config.toml
crop_scale_min = 1
num_classes = 12
norm = "layernorm"
hidden_act = "relu"
kernel_size = 3
widths = [64, 128, 256]
optimizer = "muon"
nesterov = true
adamw_lr_other_params = 0.0021
magnitude_pruning = 0.7
batch_size = 64
epochs = 8.6
lr_schedule = "linear"
warmup_steps = 1370
adamw_weight_decay_other_params = 0.05
Rows from block 4 of a small image classifier, named by matrix and row number. Rows with one number belong to one channel. Each number is 200 + 40 x the weight over its row's rms, rounded and kept within 0 to 999. All counts start at 0.
After each channel's rows are labels from the 100 images, of 14976, where the channel reaches its highest value: "strongest on" is what is common among them. Only what is clearly more common there than usual is listed. The data: drawn small creatures on textured ground.
# convs0: first 3x3 conv, stride 2 (model.blocks.4.convs.0.weight, 128x64x3x3, each kernel summed), inputs 0-63
# convs1: second 3x3 conv (model.blocks.4.convs.1.weight, 128x128x3x3, transposed, each kernel summed), outputs 0-63

convs0.44,229,186,200,171,189,173,200,309,231,185,223,220,220,231,161,160,182,226,262,175,181,184,186,176,131,209,220,173,200,185,188,168,225,248,185,177,171,155,195,300,96,216,263,186,271,105,220,164,217,168,215,187,214,224,200,191,216,199,126,227,237,158,213,286
convs1.44,210,320,200,243,192,305,100,245,210,223,242,220,210,256,229,186,192,154,255,195,79,239,227,244,200,189,211,188,208,208,212,253,190,185,256,207,155,184,231,205,130,242,183,195,194,150,204,163,167,202,213,167,172,200,120,202,189,188,215,227,151,213,162,140
strongest on: grey; white

convs0.31,203,232,106,132,117,164,227,200,210,200,176,211,200,231,200,141,200,67,283,200,217,207,243,221,242,164,105,258,238,184,147,229,221,200,108,194,173,200,177,160,209,233,228,252,206,188,200,182,187,166,219,194,225,246,200,197,249,216,187,166,212,209,200,194
convs1.31,187,150,152,160,150,244,234,243,259,208,256,179,219,205,107,176,208,158,173,209,257,202,164,238,229,212,198,150,186,158,87,225,261,101,216,185,210,205,235,153,331,250,216,137,154,190,186,225,246,175,194,156,200,228,195,148,213,181,222,177,187,170,211,195
strongest on: grey; white

convs0.61,333,200,173,196,217,175,166,183,143,176,145,224,277,163,167,226,195,114,137,169,176,164,199,226,243,186,167,270,215,175,206,190,208,145,256,145,282,193,262,230,169,216,155,182,269,197,199,200,179,178,172,211,222,185,192,200,258,183,176,227,231,139,201,214
convs1.61,254,284,169,167,180,286,189,147,200,181,296,176,226,145,217,213,244,183,175,165,220,206,221,237,193,189,88,244,185,233,182,153,138,219,279,207,230,209,196,184,195,194,241,190,200,170,223,212,217,171,223,192,179,253,236,160,275,227,204,126,167,154,291,210
strongest on: large; white; pink

convs0.11,221,201,209,200,161,151,200,173,188,139,167,164,191,166,208,139,229,307,164,237,200,221,232,180,139,178,187,267,150,125,213,199,200,240,209,214,219,204,249,218,197,186,177,231,196,291,192,171,178,181,182,118,181,190,175,166,168,200,236,173,293,184,319,196
convs1.11,195,210,223,134,174,199,185,170,210,243,200,200,138,179,203,209,221,271,149,184,352,209,191,255,177,194,251,232,191,162,216,178,218,245,207,243,190,135,145,208,149,282,221,349,230,219,184,203,214,200,210,192,231,110,195,153,189,198,131,187,223,153,170,203
strongest on: yellow

convs0.9,182,193,157,213,179,186,191,141,238,200,162,192,291,165,191,215,200,205,312,105,271,169,118,223,169,200,224,138,209,200,196,246,140,229,187,192,152,182,196,221,211,180,189,226,247,186,200,205,196,215,197,178,170,191,186,194,240,268,200,189,203,189,283,81
convs1.9,200,158,184,212,153,227,198,226,192,133,210,175,146,164,207,222,179,170,200,182,183,176,124,284,204,197,167,172,231,182,200,215,200,201,238,213,155,253,208,223,220,175,208,197,197,239,200,179,241,217,236,237,180,201,239,163,273,56,224,159,113,197,260,161
strongest on: white; grey

convs0.25,238,187,158,268,199,226,239,180,178,285,217,208,151,170,184,293,235,223,188,200,169,204,238,223,187,217,189,229,154,228,233,168,210,235,179,200,152,281,251,200,200,155,186,150,189,157,360,172,200,224,204,186,191,266,163,242,200,217,171,194,213,211,139,216
convs1.25,226,195,178,168,209,184,246,243,137,237,203,264,240,153,142,192,261,224,187,157,119,200,238,202,190,158,178,204,189,176,200,268,189,214,162,249,199,140,182,189,170,195,221,271,121,185,200,207,305,213,118,177,277,141,213,223,180,246,151,254,218,137,181,192
strongest on: brown

convs0.74,226,210,102,191,247,228,159,242,200,189,238,195,205,209,200,238,208,236,205,295,135,257,248,245,178,185,200,209,165,233,174,265,99,187,266,219,165,200,201,200,191,223,127,138,135,178,202,165,200,183,211,193,190,251,119,193,218,227,284,181,210,195,185,236
convs1.74,197,190,170,193,163,178,171,183,249,199,230,289,289,194,203,236,137,246,130,246,178,227,191,201,195,169,235,208,213,266,221,124,200,200,202,200,141,180,209,269,99,170,127,201,186,154,180,227,195,189,194,208,200,200,198,242,215,163,170,217,200,320,174,210
strongest on: brown

convs0.0,300,38,215,191,194,212,219,215,213,214,236,195,255,204,200,187,174,160,270,169,220,257,188,205,151,246,200,213,217,181,200,162,191,235,169,202,169,207,187,289,156,132,153,149,194,153,221,202,222,225,213,198,189,259,200,193,238,170,119,200,223,174,222,171
convs1.0,200,193,175,196,191,233,188,191,236,186,186,278,202,149,278,224,168,200,135,162,110,137,236,246,245,186,202,255,179,250,220,193,174,352,190,211,166,208,200,173,220,158,182,166,200,168,178,194,233,219,214,219,186,243,176,274,249,134,160,200,181,299,196,212
strongest on: grey; white

convs0.100,267,135,219,176,200,196,174,247,189,164,226,186,164,200,135,210,286,204,164,201,178,200,169,190,194,182,156,156,220,220,232,232,179,118,231,211,189,183,198,239,232,158,206,195,215,230,184,178,217,201,158,206,164,246,86,226,238,202,214,177,244,200,363,183
convs1.100,193,197,172,158,161,187,205,203,195,331,181,204,227,183,222,214,200,169,212,215,162,200,178,200,189,174,214,200,173,219,234,200,200,191,200,113,145,188,200,191,163,212,223,234,227,214,171,200,190,201,249,204,181,188,200,227,192,186,175,179,265,200,178,173
strongest on: yellow

convs0.117,299,201,243,344,162,185,243,201,152,204,287,214,211,168,199,139,169,211,253,204,224,286,146,180,182,148,253,180,180,229,187,211,200,195,200,197,229,179,227,197,167,186,119,174,199,168,152,165,190,200,200,163,180,225,178,184,221,214,240,226,200,190,139,141
convs1.117,180,226,200,191,150,226,177,242,190,200,164,204,200,183,223,331,213,204,197,230,191,175,184,213,217,262,186,122,187,214,216,200,127,237,228,170,133,205,149,200,147,187,182,138,157,219,240,162,258,197,190,247,215,104,195,356,262,216,232,157,175,169,186,233
strongest on: pink; white; turtle

convs0.71,214,192,87,134,220,240,207,171,214,240,292,231,177,212,205,204,190,153,303,186,136,167,256,200,222,187,125,140,221,166,161,206,261,243,214,228,153,228,175,183,216,200,256,238,144,200,244,200,200,267,204,187,174,182,200,200,214,208,223,214,200,286,185,167
convs1.71,164,240,200,117,222,190,154,119,160,200,276,200,191,216,167,197,177,181,200,161,250,200,203,188,222,200,256,222,163,204,204,234,167,209,150,167,245,173,273,244,238,76,238,173,192,173,203,200,200,200,166,251,123,333,200,184,175,196,256,196,138,150,205,210
strongest on: grey; white

convs0.76,197,227,212,238,123,184,280,83,218,212,197,200,261,167,200,171,262,181,201,168,185,178,171,229,183,157,185,243,173,244,191,219,217,164,166,220,58,195,204,200,248,211,218,200,203,200,161,200,187,229,210,200,170,224,189,220,212,262,237,231,214,156,215,317
convs1.76,236,166,238,283,216,187,223,146,186,253,163,181,169,250,200,230,282,190,172,170,218,214,137,187,106,180,260,200,205,187,226,244,118,186,255,171,224,258,173,129,200,170,123,181,179,233,206,200,200,233,162,263,235,166,209,157,200,200,186,153,221,180,210,184
strongest on: brown

convs0.82,253,277,192,232,268,262,220,245,221,197,117,157,226,200,172,277,188,187,140,253,217,125,168,184,201,166,215,313,220,238,181,241,165,166,229,122,196,218,145,178,168,188,154,197,227,177,147,210,193,197,180,198,202,258,224,228,228,228,250,195,237,157,196,210
convs1.82,201,208,168,171,261,220,296,153,282,200,215,180,223,187,220,228,181,200,190,235,152,227,255,208,200,206,133,271,155,191,234,219,190,201,218,237,85,147,208,200,179,200,204,166,215,200,186,224,215,157,194,220,154,235,192,186,187,202,194,146,146,324,167,232
strongest on: large; white; pink

convs0.15,237,214,196,159,209,209,100,258,211,165,171,224,193,247,238,138,182,225,210,97,168,190,200,195,228,250,200,164,215,261,215,239,273,197,240,120,205,187,250,323,181,223,244,197,225,186,269,217,200,190,190,180,190,200,219,180,161,200,171,222,177,124,204,161
convs1.15,209,258,242,201,178,272,157,157,226,204,230,212,156,201,290,181,201,186,205,236,174,122,212,198,146,237,241,136,239,198,187,202,284,190,231,218,203,190,192,215,173,153,199,166,216,172,153,112,162,174,246,155,275,200,221,127,188,215,200,244,153,187,186,145
strongest on: large

convs0.29,162,196,174,228,200,200,206,134,164,173,95,168,297,200,190,210,200,181,262,182,126,200,236,150,269,202,200,169,180,178,217,221,293,209,274,220,184,200,200,269,200,172,162,184,224,190,177,261,200,241,209,184,222,156,205,193,276,213,176,179,156,251,200,114
convs1.29,197,203,150,211,215,237,183,208,192,164,172,147,191,122,288,210,142,131,210,192,215,210,170,157,243,234,216,173,203,184,178,194,42,208,195,226,189,187,161,196,195,222,215,200,243,180,234,226,298,200,219,216,222,196,130,118,249,140,198,135,207,204,289,161
strongest on: white

convs0.108,186,92,193,138,190,177,169,182,194,183,240,215,233,189,200,193,109,244,194,169,208,264,285,183,150,173,161,247,200,218,225,200,191,193,200,307,200,189,306,210,172,252,127,195,214,207,163,173,200,229,182,175,200,203,191,193,259,213,194,241,227,285,191,231
convs1.108,181,124,196,169,200,200,194,145,193,218,190,212,227,255,270,200,245,159,200,276,177,185,219,203,168,192,191,242,200,227,222,159,99,248,214,200,200,262,195,156,198,233,182,200,241,239,205,220,206,185,214,191,223,174,222,144,173,223,94,212,238,208,186,117
strongest on: black; white

convs0.63,157,173,175,219,158,193,175,164,208,289,232,188,212,180,205,223,151,211,196,278,188,207,192,159,176,222,207,172,189,146,190,227,213,255,200,150,226,188,168,195,162,221,179,182,185,149,210,206,154,146,320,263,176,234,98,283,219,278,237,253,184,159,200,212
convs1.63,175,224,164,178,111,200,200,224,173,192,273,248,316,235,209,282,200,211,154,223,225,325,200,174,254,179,200,146,190,146,210,184,155,207,195,235,149,193,197,283,200,197,134,310,214,203,181,176,279,146,170,175,223,195,175,236,164,205,180,173,217,200,165,164
strongest on: brown

convs0.32,203,201,231,158,207,156,148,270,115,227,187,184,146,189,148,179,193,295,234,219,170,192,252,185,224,195,178,242,181,161,223,200,202,257,196,187,200,208,275,234,193,246,204,246,227,342,164,201,252,177,197,199,241,189,153,171,290,190,169,224,166,191,213,188
convs1.32,193,207,164,243,360,189,91,196,197,168,206,171,156,196,198,190,221,203,186,260,204,218,208,188,194,207,205,161,257,206,260,102,164,231,193,183,180,232,212,151,217,283,158,253,231,174,186,169,175,264,219,205,226,182,215,140,211,196,203,258,316,163,237,200
strongest on: white